A small sound classifier, trained from scratch: norm groupnorm.
Rows from block 14, named by matrix and row number. Each number is 128 + 24 x the weight over its row's rms, rounded and kept within 0 to 255. All counts start at 0. Numbers have three digits each. After the name is the row's rms in percent of the matrix's.
# mid10: scale 2 3x3 conv (model.blocks.14.mid.1.0.weight, 120x120x3x3), inputs 110-119, a 3x3 kernel for each
mid10.0 085:110090128145096123108149120164101116124143143140130136136142062091132131163139112170110112105131091077173125139183106135127116129123127076135108135141144115145174152107126124132151129157120126187187152137162136112123121106122142136136138132155133136147131163151086128166
mid10.1 098:112160141160151186102136139140114134114123150120108172132140151137065102139106113110105116145131129124121163113146146132106106119164078164117100116135110107091111114107177132131111097115165093109128164151091105145122171110139134118109166127123146123128089129106127115090
mid10.2 104:145145119111139121123122111147139116093095142138094141109143160133133071118116133078137142113135079122135122130140170114128144127177104096096106160139097161156110157111087127109182141100180128141177099138140112124137144104120157123138128125123131149167158153106121172109
mid10.3 102:127155175144141162100153172133143166079136141118110114121102110121104155129108142155130113140165136137123129142149157130082100142117119099159158193094143134155108043081077147139133115142128125144119077087119143112115146126112160141126108148120155134173123111150134121138
mid10.4 108:117120143129125137134134135117142091142130115146134133104129095115124127102097094100115144133144114143120088133113163105157125117171117128133130119104098096149104103148147135111108127144105093128165105105179141147151143117118124106159135141091128148174146122130114141151
mid10.5 101:142148128120104101154169126096093123121139135150131171126128100116103105108137149109122147168110134127153140139132128090121128149151120152136172101137155105101123147123144123127120119133133109110136084126106102080130171133134070142124105073119105139119132135158178122175
mid10.6 086:156143101148169181161147135093144086136124094107129141120112114148113131114101096139103107109100149135165089144161176134124153088110114154171110150138199172162089154142151111095041149106142103091142134110129140138135131129094075175079082157120102092117122136104114127124
mid10.7 099:135105151119090090118129113136114100111126148133119130162134128128128085137170107122127135148153148143142143136085141099106115114150123147167175131146106123126122146101084171116151133084154093142097166119103105104140115125137124106128104094098079154155129126111116170103
mid10.8 096:115094126097132106163137104125103123081128119162141131141142169119144122109138120134123154099125123160206132135122140109147136140101162122178157092115106113125126136107092143143165102119111157154118079155121152125132130143118165142141103116121153099096130113118124159132
mid10.9 099:093111147125128158126120158131120067144113117146099124179158112154125101122116095103121117108134134153168153134110102111162083117148126137143119100139128119152134108131115159107141107088095110164172116160133146147148145121123160134105160111152105140078146151127095122106
mid10.10 125:107116112104103139142171131143135107124148118140190117137144128123108141130124121115103133102126124103144154160129101130112155138148157145123149121123091106166120131119117139105105128165118141168148082110116148092120148109140115154081141150096107141119124132099152059161
mid10.11 087:093153129139167153083103146130139112160089122136099104123197136125097100105165102120113148130136131131164147124129121077149102115119108130151151120127123128128114130136094148136166158100130090152135154133121111112120137114111121103151134131120120186151133143096125178122
mid10.12 096:111132122159120172170135145159131134169146138126094121181128135153123114134122111137118143135136123109093101133124124106132140117155146103139107133135133096119110131149159124106141133104143162103119111132150164112126134085081133115143123145151111128073129156104138149121
mid10.13 098:116168119119121161152141128128162105128137103144112117103123109144106120148134133143141153106132152136145102132116098123115130133111136153163155136174179123113111102122121104119109139148165100140123104148149143171100121098193112157141112158107152114161131122109169163119
mid10.14 103:109115146117151133110095113130139128106149160155122125099152121055113086173117135136119068131179119098137127106136136108095107136124099137180137165122110119116109142131187111129135128151127103123092103154100117126098163157117139169109123132137131164162133152057093156118
mid10.15 101:112142148147154135126168122171160161139112135089106143144136151144096117104064132090088090107073140084121112127149109170156166173133158124136129159133127150138124088144163119118135128156125160151115129147108120112097148090161116144137103149117137121118108117080085106164
mid10.16 085:136122174148116133115125105126104116117132134124135172159128101142144119151194128148122111103124117106147160117132169152161073184126115137119121128109102106118106121129120101148122131150072116120114116098130197141091149142130096114144142126133130154120146124137121159152
mid10.17 099:145111117115142125135140171120104174140123067130145142210123113093122119118152107119121111107142099133182135118107121114128094148084138125114113148132132164119145134071124117126131109126106144148059101128139143166088167107078146126090105126130119130142111141151129148135
mid10.18 100:129110111095127113154133093109092118137109083114129096155094106109118116147143167132112113149111112133142148146120132125208138141137089115116095127130143114132145165123094151115123102191129086089126112109115141110114105117151132146149119107135157102139140128174115169101
mid10.19 094:171196139114149119111133154132149117129122152139112135125129127138137173094169104117140080162121101105191134155126145118151134162113119111106124105113113142083120140129156128141149138093169170130140097131119139129109106124109131152117157150183120120111122129147120152084
mid10.20 100:143138145122154131127087126093115143135141106158100140126184162123097097123140100101156125088123118125130108126087126099115172126105105140092161137175129149136105128107151122167167141133089136197116143151082135133120170151182128121144130136134138114109171116125144121120
mid10.21 093:127121110132126111116152129067155129081117155130130126129138120121129162129148089118123143139128139076135111138147136158147083104148125125128088103121106082136114139132114133159106132161081132123172117112150126109097161090150141132161155150153174111155106168151097132111
mid10.22 110:118114158109097115113100113141129110135116084152111119146099131131129104128125122058135166190151112102111112095096075101144155160126108127137124146144149150125099074144101116152130130146139129109109112095111110158156093118173123109155102117122138117139159165127107148120
mid10.23 099:111122150138138137133137102168113082140106108110132142104172070138147131148111187106140086148149178168111101135124136129126074126130151121096150135120144112114106112111129129102170132109160159119113104122119147130106144114141163108093133125149085130180108143113083126115
mid10.24 100:127109106138113125112124152137142096120122130124107147135098099105139173136132126106126101153147151090109136130116110117126116102125127136093148093137127136203106126138122125151095124149109130106129105138178092134136147115184133116148105141103120141139159207105131108122
mid10.25 119:119088108108098122121165140108105142070115131125113149138099133108162137166092146151122109118106145142068169100112137129139138113153101135134120110096133143137132115144143100173080128098130163120088079114161141172113129111106148092172144155102112099167132135123114109130
mid10.26 108:100119191141117114128157163143161125124152130120103169115127116150152139084132144177116098130124123124133107102136136149119091134122121125173131142099167138094066143110140123150153153119144185126117118126159090116155108108138136127172137119120131111156128110128113179111
mid10.27 090:156159171134146123157132150149146132097127120108124107114135142191133121138125152130147093160131106114139115114130125104132174141069143100158147123143173135096145115136102136110168114211141106103080177125081118171140125098132148147177142117135125107110120100111134113130
mid10.28 112:115134106137138162145136146145134106113107093113129101137126161121066090126093094094111115120160134124122137120141153123105167121121109130133155159144100112160097175146101134127130094120128185163119134121122130097115134101103146132153123111110117109109079114103146133107
mid10.29 098:121101139113106120146145146144159133129123150109091136159131158091134160121125152114105119124112164088135104094085070155128089130121124128084151102121151119133102144141152129134129154140145087130187167157131159150130105101126115144149083127139129132136105081092138158166
mid10.30 105:124109102108086133107081122169094152125114122118123150140155127133137116143140122163152131089120074099139183092114128113111137157150160152115132132133093117123148134157180119130132116114130137125098084120142142154130170140138123095175150111123134123123151121100115139135
mid10.31 118:091156135094113112149152113071119143127128112111116132116124120097114136118138089122107109109143131130109095116138153154140121120116119148137112122126176135101090092141138134133138118097142121108110141133168117144119122170120086108163137138109104134171109142118179121115
mid10.32 104:140134136095128134130109097116162115194103125120081136121118106125125112140133139116117100124134103143120128113117152168138118134129137142100123129098123175129113098172217148131101138112139099122120155168127163123124127111129104136108098136142136126192124155113107150119
mid10.33 103:074115094167159105129116166137123120060150096140175167103099126135128157166145111114115140129121118144136106130128103127136147102065166117155136155143191133143091118136137083140103127102143124100126173131113137191152135106107182110120122135176110124151107117141140137152
mid10.34 091:113098100135086105158150117112123076128154159126129103093107060138176145101133109103145129086121142143138101148174115135171117146137085099131153152126116106107120163119119128110140142142128106165067132135141157145087138095183132119142082133132117113203121138114109123126
mid10.35 097:165112132139156134065140098120141120127168130146130151143113146111107115113106140089113127165082129130077102128148139096110126101111054134151179176161151107142129096124145118157125143117189117128131145128154121132139112144070129121127114168100149124160112136130108124133
mid10.36 100:131101136115126132117106114120137127143139116125130168116107145144117098102120108150126115126149105113132137138075114116131141088139114150131108147113134116108144138109128095101120107142115114129109173123116179149110108096139110099144123119102120102144121108129104118187
mid10.37 100:168095135057124107140138157124107164109181166123136138125080118156144129109131110119109114135120160096109109160121104151166161143147136080104106156131122087105116135149149095152135145140110174163058136123121132108178126124112177136136158087150123119105145125131127162090
mid10.38 103:108114152108129084114119124153084106101170123124157152141115151166079124156096139129146100146122159082133152121150101111165115121137165113135121118098111085142085137121129109123131115128162149130090103090123097138192120143081134073123129171132114130105119135145102136132
mid10.39 107:154159167137178180139137148103125178094112115146168165119105117107110131152096124167177150102131133103075116109103120117129127168132131116130144149135090122127118153142126120151154100138092148126158121138122131113129141113100129096150138122147108148089140103096118146092
mid10.40 097:123145128140138148115114146133132153102148114168169138133140125150157119099110084148122117123113137148088115112093103152155101148123125131123144092122145166106108109130174127131116116047100140143134147159161164123112110146134164109142100165117125147114095104106106118126
mid10.41 095:118112127133099129098133087134145149117120156162107093149094156156122111134134097141165166138148101121163185140126143108119110079082126140155109131122122129115134143121163125112161113149147128123071149102129128120127128101141136149128144143121101096149125164111143109210
mid10.42 098:120129165115149142134128104127135121136123127132131145135117120100127157147133140119130125141100103108115121152155129086116121165168093113142132171138105111079118153104141097102103157111130114137103138105120086114120117111187132112128141104135169123166177106124119110077
mid10.43 091:154151148167124145130114104163152088157141104076130114160123149127111149149092141078115116117131143137104167116092096141124143119130140157153102128142098115137099144158151101140126092139118101125107169117130102067137154115135114135137122149056132156129132117137162091171
mid10.44 105:095132129131147166146119103144121123081109157116142137073121155131121106156106099073095151157125115153146106121151121132129160107122145101126110141126164142198163122124126106124129149144150157104114117190141144092067112111133140140121116126108127079130122099132135135131
mid10.45 097:106121104123104130141102128111133126104151140195108108144127126113088102098076114151135086104135125137147130136097102140153103186180142138093098134114122139122163109171085116160145129086131122119131102135144137123117106129100136135129150173095130094129116084164134127161
mid10.46 107:148140145120106143131107131104128085092111134144141120110138142164184113112135125136157108106092135110111125156119148127112115121166108103123080115111134103126123168105070099117192151070126158148102130140128105109152158117157142144113133113111134088133120161159142195087
mid10.47 099:098132147121132104128111115127114137141117119118103104148178115143124124097108107140152138139126113177137123128125122161155144110174152160140158144113078150149150146144100185160104120130129123159134113112101173086134148126105105120100113115088151138137100129107127114234
mid10.48 095:146098112139120112150086109137134129147129116169162092146152142143088138111100138172197152145125143148079120123116131142135136140075128131124112164133071136112107124158115137118101112161136126110118127149146138112156125090115130102104143139170143111153135121135144105180
mid10.49 097:124089103174171153167114117122123096139136101145160125133138146128138151107123163099087092121149150125142175145145128150172166122135123123141132103116124079125121089132117133137170129144075107145117093145102181169116116164156134124127167146097067144140135103130108148146
mid10.50 097:137113143103121121138148124139132143116113132116145093142103116103125048137114101116158130175121139082139124112093139118117128129111161143083132144148108118147124108134119112147092081111167105142108133083120152102117134097144109140124129098151140102112169138131114135170
mid10.51 096:137134125143160141137136147118105158103123127120115095109137128141162055086127126117107092094147130091139146204151106139130120152093129135118166116153109150143123142135078136139140119126132114118120088136173155131077178118123128083192164126111128161109147120098127131108
mid10.52 117:113153102092099149100111136117118134127078163137110145124153105142095134140106092093147123162138059143148138136137101151138118141156113129144100150107090123120106095152118157149099126138171079157162194143067116164113151106109096115174114110150106158101130108130142118118
mid10.53 101:121119119102112130133143113160125117136132161150101125167154143135164129124113081135110130083103093137134127124108127161114164158079179122119139154115169133121113162150101120134113132128138112148093127155135143098102126145101132127084102160109128126145113124098165077089
mid10.54 089:170152133149147112087126139139101134102105076125137161177123149132105124149092116143113162087085135128077111176131161142130123116126122102151116151122127109081138130133119165130110124162119147112125113119162157092106140137141107136121115120144154168087160128178167150131
mid10.55 090:096155140138146115142145157113127121105121137103107145151157129155110144151178084133129152132115094133136091132115106144157116124130162090147158119109107104164145115114119180097133119128123130165135113118109161215110119127092115140152095175130130121122127159159155166134
mid10.56 091:137115125158148194100145125109108132094124120136110150168109144115127091097142148159129123108125138144124152141146129154145133098124071149102141119140108140107087159134165126130141140126137142128111106144112114112117146099130131119156154139113133106105114114118115186170
mid10.57 105:092136132106147108145154147129152116135108110099136098142083119092142112162139189127141138123099129069111153148131146115154116112160136148111105103110114094118103147158135133115090142122078167118174133129168113139164105088131143120126143140149101134135098123121137181126
mid10.58 098:112118140149134119107163118119115142177095119124113105141122142130144140149119156109103120165151117133132139130098136107103095124113143134172137146105116154134143140126131152195155135076103130160109146169143135158101090124111140127163131138134116120155186123138116120108
mid10.59 105:106089115108119145116129144112098094138103134125172157131107130108108149141113076167084123092115137138160085151085120135131130115105110140153162149115051129147175121155122124146092190130106120093146113129116146112155088205137124114131132139090103135132161110169190105112
mid10.60 095:121134123160136128136147138122131126130106095163150092116132101070122119127121155134129129108138146115098115143149168136137152126166092158117084130171135115132120097132117142167128128106143124103092112103166153180165150133084134155120158075138079145097153123164097173097
mid10.61 090:097155161141129124128159113086157122118127125123146124156107127128159127119134133131127146174105104119164135127148133108127151121169109138117121126169112118110140148156145120143137174155126153170114140132136128151102133127168118131144135134110124119155151070103113076125
mid10.62 095:134137162130124169114128132105118146122131127129114110145126156104109135097143127130102121133141144141116142125144160114094118143134069150137099095098120133129119156098080154130095098127150126120142119126149082181133124122121132087164114138158158132136095121178131144107
mid10.63 094:131120108111134161109080126136094163133137112112094092141123111129195129144129100159147118089116124143114115132108101162155155160156177117145124098111119144106102139137116082120097129111119138133153113124113151139140123128088121094112156146135110114108076111107063116113
mid10.64 102:129120132099118136129111127114131134160141094106116117135112154140108134128097082121144131134128158121153130153146140168151149148107126140115164124106124127108115100127147090127105140138180103137152155117082131116128095116103095148150116144142139126150124120119132121127
mid10.65 091:101122108123119106151172105120117169100163106114133140136094147127123149116137118151138128167074082173129102108123107132098170107114138085095154122148129138139124105154146127147135146127130114109106138112142091118120086156143121115131148163096114109141181128181094109121
mid10.66 096:129159185122125107120096117115125177149095117166083127165125110096085145141149130130102116135116113178123146165128122153111139144130125155112162077099126180152153101100121124142154133094129087123118144092102161119131095107133112127116136089120129146133144124111143110123
mid10.67 106:127145151116143136123115114099110144111092128094166138148121178138150104098148124122117113133129126092128121156128102125116072135124109104110090145119137132157133136162113113073163102127185115156105119193133134093110121145136123138127122088169146108126184086159122159167
mid10.68 097:148068126134133106065134125106138117131159101151125111141146135138158152136181084139116113095137113103128126096096091135153112111109140143145109117094128134141128137146167107145121057132140144132102116139152100140156158153129079120214164111145120109193172102120066091165
mid10.69 110:155160138128156152136124143116082125172143154110111123152145153141125060115133110100088144146118101143131118116158078102133134160122144109157168109120070159155109130145163120139142154149120107089114095181111102125139159089164124132124109139091100134161195234143130126118
mid10.70 113:116129101147137122141195154130147124136091131132140137094136166180163163128131103095107087092114145148140117137152145155073145076149139113136105115133156160139146124172153108111117133134113133149141134139075102132128142126101153133147110152114135148143100154090140108098
mid10.71 092:097107153134130118143163140129125121115115114139137100114100138138129129116060167115097129141113151128115149141095150124136107143146136110147101149089116143127126099146122144166196160100119135140158147120122136155172116143122165138114101149117114117199126071092113119104
mid10.72 120:096110144114117158114112117111151133128165122158115127111172143116148141090134109087150148101121099159131124136120119133092109152123080142138095120115130113167118121139138117118108167108131118107060087121179162131127173151101108120136142107120107144101129111111150124109
mid10.73 101:141118106144075154154135142106136185148110089098095115120128092154107122150151130122107144134120140104123103173160143122136140115091129146101132141168166136123129130155110141121106123169137107134145170153080112099097138128132087142132110125113150149140109133158129095109
mid10.74 103:117112136130180128141124145101093139108140116157139121134094079105130111119141123116107070117148105142137110124148143136128087103084100121133121158145176176150082120134140123117090130099095116117136168109123131115101174149088118129129134143133147136158138135125125166128
mid10.75 103:140153100123116169101133109173117124116143179159151144118117098137098146164136132147118116115137150136147117098109116159131095123113125149162123114118089105163104151125115132114123116131093132127121129176188154140140082097118188136100149198118081130129112152112132103143
mid10.76 101:105129105106119121156131142152136107148108100150124079094143136136167158132137143121102164100131111177118134123131156151144134151106126134103163084124113153120155110154119125110171125139126127172130082084109172134127134119107115167104132119130157124162101130117121089137
mid10.77 093:143147114149142128110121129105155149146135146147125125186146153108129105117122090125165129156132091177137153100157149141110102100099120119187109125124138136135106112105115133103069173153109108147106146110113122114123189130098105126138090107142088092135155141146074162105
mid10.78 094:141110091106093117138124145164133121107154160157122126094115155130122122109109132178140090122150163154139197142137114147135104132145179142101111147127100124145110134105141144099125126101169130143144102157106169120154086154110112146113132141148127121126172175114109179159
mid10.79 092:101122138100126128084109134134158165093126106098134129109129154148107135091120127126113090095112083126102153143161159120130121131132153120116101114079161119188142152124143118143113114116131102083062098115116153111121144155126103126135128083146117128168104136137090112146
mid10.80 103:141144142145139103138153147123124100124141133105165142112159128190105099134096184096139130138153116142096129104129107168142143155150111126116093125105088141092129094159088183137133113121173127125128144124142114117125131116088094122156147145132147150096135105134142107141
mid10.81 099:144129133137148150163156135120110106130106134109110129102156105128107111111123150155073091100109131136094158104137078082112132154120113134152117139117154132144163080193133115111158127145146096169125076123117129114118153120124114121137103105088139105114141064132168106116
mid10.82 111:115129136115121142098151151106151090138123182092108147154105115133118119110105118101114100136103125120115145123155116180119133124165113135120110081132126160167125143140152178142075122083152121110159172128101116123180133130105130128150179142161140118136118097134125143142
mid10.83 094:099106127160149126146177119128135131096125137129118136134138138121154152159097157122110125128141167107152127162147135151116154132179127128118087167178151139103117158130153117161144172089144070119136126106125101145090145162132124112158115119169122117138105149210125113136
mid10.84 088:149118120076124142111137118134078122112175097112118137148142103126148124153107125137140109124141132114100076121170146168125102141121157125136160120137092128146141100102111145137141140128164091149094128151152126148114143108099169139162143136097151166143123093131131151128
mid10.85 104:069105152115110129126098150181137104081090122133149125128146145086150177108096119150079107097133133128147139166174097159115123135166135127144133171149129138131099112125113124117147165147097150150120155094147122130120127169149150164074128098110156162124138110126140128147
mid10.86 091:151187172100147130125125149136179097111138117107115098127128113115215145144127120107130159090131153163149106121123101108157068139125126108172145142149109130140124153124106112118149143141111167130150087141145127109189119142118142099098146129098130120107125130134101120122
mid10.87 104:105109168128116109137108136166137120089147146117145139107113109139120144147087114105093113139154175151139121156088099115157118144136107126126104140128124087126137112108139133113148120127094164165129122129130107118092106137127134101162113154101123176147123134101119146107
mid10.88 123:109125083135152084119157137103145137092135142122163109141116129163110152113110152157130100144089122095112134119100124112176156094139106124143112122097101155141172143125115138102124113138096133078141119135176091177106111129123166125134111115132116090156140112192143098104
mid10.89 105:165132126174129109107065115115133106093095120142118159092152201141117098141101142126125098145160134125148128127159159116122147113100166099113124112120140153122150150107118125160092123130110097131163125131149196144104128161132157136083137170134140136108113181152131124130
mid10.90 108:097100107158114124108150141090120134139128112130154121145134147083130099158149155124134153130129119093139161140100169154137117167096105148141155120102101161125108125108129130148138096136093108088059097057128150153092103153156158159086141140125124166124145104163124156093
mid10.91 095:152133139167116093098140153113132125117117150113083165152122180129160127112093111142143155132079121121160107124092131153137143165124117135139160139131132158097162167117132122124147139099088151121128096155138125095160096156092158128115141125128107111147119119156093097137
mid10.92 098:145137131136112131103098133139150158090117143166096120150171166113083113130099139130135132164168105101131127143118153119083141107068081094146133107110084144114139146184090168153182107134108103112095157117134108154143127102163133131127123120113151127130148133139156131149
mid10.93 096:116107152122131115155136137142093109163142203067131127105110119131119156120091140142115145178116179096067154117128132119119108117135149132130119118130132096094139131128161111169105146114137103099112142120124126104156098149116136142136127132152145072109136159156101118182
mid10.94 092:144115155168152105149162124103144121098146129147120140156114091096166174128193166125117138110109129141150134134119142118085110129134126144140147116190129137120138118121116134084091101148130153122175119124137178073113134115132166094155109155123093123122179111117123144217
mid10.95 098:157108157121105101134130129123146124146141122172119153120123106149109120104109152126129126127106126136159164121110127155165110078129117126161066106101134162087149140154104090134121151115140149125146161110118109129135140098104165126120129139134132093146104069170117115124
mid10.96 106:130111125128139080146131085131124160144136125114122117148127109117136131112083162143141103118138094137124166129118142133121106089167170128126099098111104089129130126115139118120097125141094174109103109145138118146183127132123130118116144074189136102156109147125107092187
mid10.97 092:113126138082078138138113131136095125122094139116151093132122123112104107112174130106116129122133106094146124162163125113131148183137124135169126111119136148093151127103106126103122144147114147173089134138124134109181110121094128194080119120124097148091121187178154175115
mid10.98 087:138157145125156152120146107102110104166130156131098139129158144139066114112099128125151085137153202123172151160155142117150153138154107121114102133120197116102110125136089106109143120134097141155123148198153107115161137101136152132139127158160114118138169120146157109145
mid10.99 097:091092171110080081163165135140144127081077127143100136158089107085154087080095166103117105114127109109099150146139140167148153128114156139123112102135111128111106130127162151165150141137155121096119118067117096088164090121153125126149146139166113159132134195121125144153
mid10.100 104:099127165143136161126110121145110127113071137097134108118133124149174116146116087140127132111148108103107132128150118121124145128141084115120131106134093109102152164104120132140158147122119082103140101156119113152176113175130136118168177095120123159112133130106137131143
mid10.101 095:136114107156141116142163147133101113137124154154142150121105155178152097121112108078148107125151145109094105114121149140107154136127125093132131160146142163131099133078163115125125125154135150142130144118124119103158156130072158166137102099145137124141168183154111146090
mid10.102 103:147109158077063111086104100153145114180151185115119128140090132161115115135176107132146132139147153081145125121111156148157144175191137108101093097088118151113150138141102144134114099097164129154144135151137119196152128109106119111122160121164117119113155155138112108169
mid10.103 099:105116107123119090126150106176152128119106114121114114130108117109076157153128098075101127169124175129153158116162176161111081134123137104114112120069133142193159120130140121120130139133151136099100145099122131129105125122123098195154149137099170101150127126179136124123
mid10.104 092:123136167110147143147116119136129168117154145078146154109074163110160207119133149114140119155159113127163089128118120116135149101114119110117102098109110119133117164101122160127076154130156124123099135134151103110178111126131132158157125145164098110114127136078135159165
mid10.105 109:121103120129159129172124126129115159090132135109077118146093086097132126157112094108109118122098128136138143166120109158153150155091115098113203144144075139117142130121107101139124132121112139126120080166144126154099051101146117140126139105096119142139104125111105128140
mid10.106 094:143132117112085090100129162147105162135099106129122090132109144149182143155078138134116117098099139159139186111153065148128159162211159167103150110134121114104136109165141131111143138106095128110113110117156180111144125162164094114126140129104157095097138167114115121118
mid10.107 087:095129127112129144134065133121137110113113087121132113140166073151119132112114147122153155130149159114124137129142148124157107129117138145158103118097133157153139121127090121125135076139118120152145143156169128146121100102117145125143125090145119110142165159077119195092
mid10.108 093:149163110138129144111085136141126124136130136136105098148155105158131158168131102154096093150150119086138137103117124111128125148129140152113139133127166105111163131123122135080134092174133127140115139141119130166066139120142114113129092060115117124138107092142078121090
mid10.109 097:126129107101127117134174140133140126097114120170102109097186107131148110140154127123162153144125131112126111147155148109132091114111096149111152174165125141094191103169130200165114161093131117101145111128166113129119134079159112089139120113141083198115116116196123142139
mid10.110 110:137143114095130098170154121127131119140116149100117117128125158136137124124113146117111127144151186141104156136107147107128158125121112087133113121095148171133085143130105153126173102139142153100073165128119082125163117121123151102124107137138089111093078124166112138122
mid10.111 085:140131122115117105104165142105121070129123139127112123155169139084114137149141135156124132131121088160176158131149105149129147118174134167115143089132136161124127101101117107102126143092101131135122111106059138137098155103105099132114112148120127095115161130135079099153
mid10.112 101:132115152128111104106096129142126126133123141111159127143146136154157146137110157142139097125069140120099114151143108151120148130124171145126118117123114162128142124152110136159158119107146134105171111130122156093142083120145146099145142131123125174133139183094155142125
mid10.113 099:158126134149125168154155168100116145149126138124130150123121104144107128165131142141097103138145139119188129171142136126096127132133105111116176091132133176079102152142147144136105151125128101151162152087103146157130120117118096170143117101152127130114132158132132156113
mid10.114 112:154146118131101122135114129143159137138134076144119129111095097129162119102147110087111088127170130104151133129109137165090113137139099093091124092163117115132098157124174106114192122126112060109120124146119126152103114127125160100172105120145100141096103179135118163098
mid10.115 106:139131105170144123126158160084147150138107138117129129137111109141125121133113125115129105201094128108151154123150127114126098133139078155152103143120158118160133078145120134133131125127120156131142108126128092121140159098122111128128097106155152115128154084146130151134
mid10.116 107:123119141112126148135135144087131129145149101116112138148086130131128108111109106129130117116089121154147153122146102111134115166150130149115141130088120131130119103167180087119166113142121086055137125115150173109152138128142121099127137162107110089160164097141116092132
mid10.117 105:120126129124100126144146165128106111120097134096119142122143144123094077077139097107073143136132111127184141188171173126122173130089137131144136120127123124090134139112098101126147149115135134146166106142111073107153165143147106130147131090138102173135133143116132138092
mid10.118 097:141100112084119115093134127122111087125117121122134144153115160129107141155144139156133126142141162134121077110119162124106116125127146112118136118090117120119117108115118129144183094132139137153110106137116134103134128138137053132102134158123152094107121076122177133132
mid10.119 099:120110157126148122166154156147144154134130154107147096132115121132121102101080065103124124117127185149128114107114101171181095110144130116124084177096143105153102106117145159163138144141116118153085167116135112156175101125161153134151117114122142128132118119127114136130